From a checkpoint of a small image flow-matching model.
Model: 32-pixel images, arch dit, norm layernorm_no_bias, patch size [4, 4], layers 12, width 256.
Rows from block 9 of a small image flow-matching model, named by matrix and row number. Rows with one number belong to one neuron. Each number is 500 + 50 x the weight over its row's rms, rounded and kept within 0 to 999. All counts start at 0. Numbers have three digits each.
After each neuron's rows are labels from the 100 images, of 14976 (inputs lightly noised), where the neuron reaches its highest value: "top examples" is what is common among them; "colour at peak" is the nearest of a few named colours to the mean colour under the peak. Only what is clearly more common there than usual is listed. The data: single printed letters, digits and signs in grey, bent and noisy.
# fc1: MLP up (model.blocks.9.mlp.fc1.weight, 768x256), inputs 192-255
# fc2: MLP down (model.blocks.9.mlp.fc2.weight, 256x768, transposed), outputs 192-255

fc1.146:470441528469503502445479477516532436443420469355451562497558487515487477510559461502532486502496369522511479491465486575568432461565406563450447515527454551459562537541520555433541491500458490
fc2.146:496523474493458520561547476512560520509530482503525578504579534475519487592493530577515508530442568503483571519589512526555548486550492455408550515523519443517462456499516535471475464486525487
top examples: capital
colour at peak: grey

fc1.346:504527526464557479482404500549517503504528439459501508523537524492398554436487403505527486463428482481494645486512485558459511517467442511588439528538506507457501532524565532576501485507546510
fc2.346:497515508539503515479427601446507452563505481483518525571492440474517490406593479531405465485568495477437511560524501442385520502527497551494494497524443397512418482458491464501504478541494523
top examples: sans-serif
colour at peak: grey

fc1.450:541481542531493488471455490392555450494397495537515554466587535462481502525466457550561455490481529520512575576476499518539471483639484478469483500478575498434487473513606542515558409432435488
fc2.450:461457501434466487475490560541611515540401567489499492497541596536502492535504525471488475489424475495485507434521506465500569487485453448435462538518553501496553548488481509441535517437500480
top examples: serif
colour at peak: grey

fc1.51:559469481555474492530454504439556492521459495512550513405554520410442518487509536506368491503518444521473458661528471496536463516532553575548470558494441539423436503465428568571484509574466490
fc2.51:479485521426474412459435442598546468466569411479468449455496516576474501475480524413521468454507517536606523396527538504530475488499559447567504537453617557503548669494566525419480478481494493
top examples: bold; capital
colour at peak: grey

fc1.29:539430415520457523485410475612541564458498500524582481415536434546478543454476517516492545510510533561484576528552455540488477500468472539378479470492451488482531472512474524567494561568483494
fc2.29:468484479538509414477523441503488516538494428516513502560467540526556506444561492452485491461593512513622509466523474508458534483500504433398478540458524539499449448515493500519534503502501481
top examples: capital
colour at peak: grey

fc1.260:453540529516494434455610536428547467422505489496551438500509399546377531459533485433495456418430456545426528495560556560570512525515481463460429519462497477458426429495629485565424494533528547
fc2.260:476507518397486588478411375480523533577533544501463462520480507503572491499483500620446459552482500505555630495520496466517481520488497474496508478576647466458541452544530467492531505507498524
top examples: italic
colour at peak: grey

fc1.630:539504484481452531438508435465500563441525485446551500476409498524462549487533590499515520446457497540427506466507480561617460448455467516575416566495450509463550475520534530540394462582485463
fc2.630:482485484531473532496578460549434469505369546487489503474472640393506501512497504488576503455577506480545534508534488492468510482493539502511539461447387537454473476494454513598497541524499513
top examples: digit
colour at peak: grey

fc1.574:485461491452514508509473546533510455445553530478552541551574513508490489497543525583520514560552467521553451653516516484483469497506499541446463523477482607428471475485465476550440538560573545
fc2.574:456501485423446494570539507432455531457597482498454468476436579560474492523485498527618498495493510554579477633458506589599476484493514548419584522582624557564418530529441569525492496471508520
top examples: capital
colour at peak: grey

fc1.363:551488563506492486572538501424478523461378453501533462602439473503501611516525464566551500489495479517495521609632449541482521502573530559502424545561487527452528509496469505530455494511527513
fc2.363:522534502543530482496563369583454513583421424513510412518493455472512506502520561588471517506468482510497549502394523529480525463502483474528469489460426579558481412492535493436526496516498478
top examples: capital
colour at peak: grey

fc1.613:460535484521511471513518591489531429503466542476530353457563549541508466434490429537417481539450546487498409501437436582598484481554532583461479537521563530476473521500593588546517392475460463
fc2.613:530452469482501482482573438539539523475492490502510434528464430416530490557487501470502483488509469440450449504509517510617523512509522475391518520519502481541521385491525511456488494510476504
top examples: italic
colour at peak: grey

fc1.767:505448525530491487463406471470535462486552504474480491535497478510475433490504461492453540505495514534482489561600499516476529536472440610528466498509432500494519594544527488516509431511447480
fc2.767:531516506550492463476488391553464505524426481480517590477474532412538497510511521501434508497505495586496491644502477526593509504520493561369491480599515551477461363508429528436495471543490491
top examples: capital
colour at peak: grey

fc1.344:475451455573536474522411487442499493460640533479508492470492479504588542439467513577597458475451508511392533433463532533496492521532528471544514511485495560482515459539484482507386600544561501
fc2.344:444442466532474511567449534493423524532613567538501488489474449503598492546448567531470456490360493437463478445412539470471508459532570425465532492465594502513447591506495475395500520497524507
top examples: serif
colour at peak: grey

fc1.295:479500504509542403494473439540539482463538520447546407459496542501500524449476499461513478467516481524555505526583474543461453493466508564439478586507578466460586412521450559586494492548472466
fc2.295:480474474442490479532513627476507496559572662495510471506491389409519479401446509540434493536499472432486461498544523517534490518505529537443511456598448448489481464528428512373512524550482472
top examples: dark on light
colour at peak: grey

fc1.548:489504616504455549473542531557586498453498496475590515460444446523383445513517426557460552544534446454482569610530493536378546513473499579479526527489569547464528428506533573505480405489480520
fc2.548:457537515546515518519485647480460532452562590519515480505501440448486504459568566404520458504665484366453464519550517499450462496514583557467474564524550527491456595502479472551486493464504531
top examples: digit
colour at peak: grey

fc1.650:492532446437605495511419487514556429518532540484476590519608402522414504526467503489469460476481449537577526542549489547403463532508511537504467507478488526469497479512485538548631489457476485
fc2.650:475509510380478459455501480515685421462427455527528457430556485523432512456394523566510524420442521499543464575401504547586514504528503496499486538419441617511487447499403490537465505526506557
top examples: dark on light
colour at peak: grey

fc1.406:535511541466477521532456447518530548539509445564561490522489497526464438564480488389498473431532485460563484562456501502479533538451467543568467524477532498440468463536522569564520457534565517
fc2.406:513470450441460590475482483500412478510450525537514446531487469529485518526628551390510500411484492439422551381564487502471488502539478417627509522518552525481474544493719477476504488522510482
top examples: capital
colour at peak: grey

fc1.19:431468505493605416474483553509558540474518462450510557480569454443457511555501517525571424520551456526547559517544491529598472461469491450496478546463482403466563493523519566484433475575518518
fc2.19:559511512483494587499485598401480508491513543504475473504516460520491497368485458527550523480518522555380493470484513508456495493509501540472565486525478456508583634494413502483472510494518491
top examples: bold
colour at peak: black

fc1.323:521495387544517507512445399488520516488448591474438457532475500457541500391477523473446510440477472532458485501524449543493471490531456484522476516498353543475486593517548527547558483518436464
fc2.323:528485495521502547489500533516510532477554440527496483441529531466512495539504487472585513459561533479447445545554487492595479508461482514427504512563455407541462459488475540391512486462514502
top examples: capital
colour at peak: grey

fc1.134:534437482520484510466461473523549481439536523467509488464462523505488453459494338490571463456478451554441472514468433574559558554567474561465418500363467455463516581523467538529521452527466399
fc2.134:488491485462487567483408604502646516531569506496482495432494470525512512458528650513531483462522528506407509388567487472459459508476404464475455514454453412487518544505513516430502495501497537
top examples: serif; capital
colour at peak: grey

fc1.258:489586366481511503529520529515471571481596536481536580455465499467481447423510469448553525446556532587466568491430525540484540460554517522438484512344445478466534411526541499485514528601475497
fc2.258:486489448601482503521506576449407462461523600506485578459560476510429512504455500480497561523506531533512575597612489515450470545492533404515540502541548589454561518492588481459518512497490569
top examples: digit
colour at peak: grey

fc1.266:546572482524499570530573530518500550496548506573629426527452533501498606451499544510527478535529513509447478491437528490508510401550479551373484497488453508460503569535524534539424570547577481
fc2.266:495518512605491558554589497460462468482478493478504494560507546478413499572528445535539539453452533560550515528537480476457478483430479595612458436367535421533593408473565413466505476473508475
top examples: dark on light
colour at peak: grey

fc1.679:510526439489496479570471421529508433452455535504529526562478483526475587574515511534502536481525507497520501520488460523515403548510454520510526542457463540502468537501502538453442470525549509
fc2.679:541505507440478472490474432531458528440548617512498533513495586557520486497457617487484436485466516503549483548442460565562487493485445457484561477591427490521409650476521496446493450487519494
top examples: capital
colour at peak: grey

fc1.568:590470464465460544464575459452561542496513537474481487544417507531481473476400442460549504553447481519441508504474479523416437478520502549542517476430572506500473447516499561574378450551504533
fc2.568:506479515485487428564498416498390505491445491502509475478505610516515485615553425515489534485473488528493500458510502515495546508468488484481498483521444499502511513492597516539501511470499513
top examples: dark on light
colour at peak: white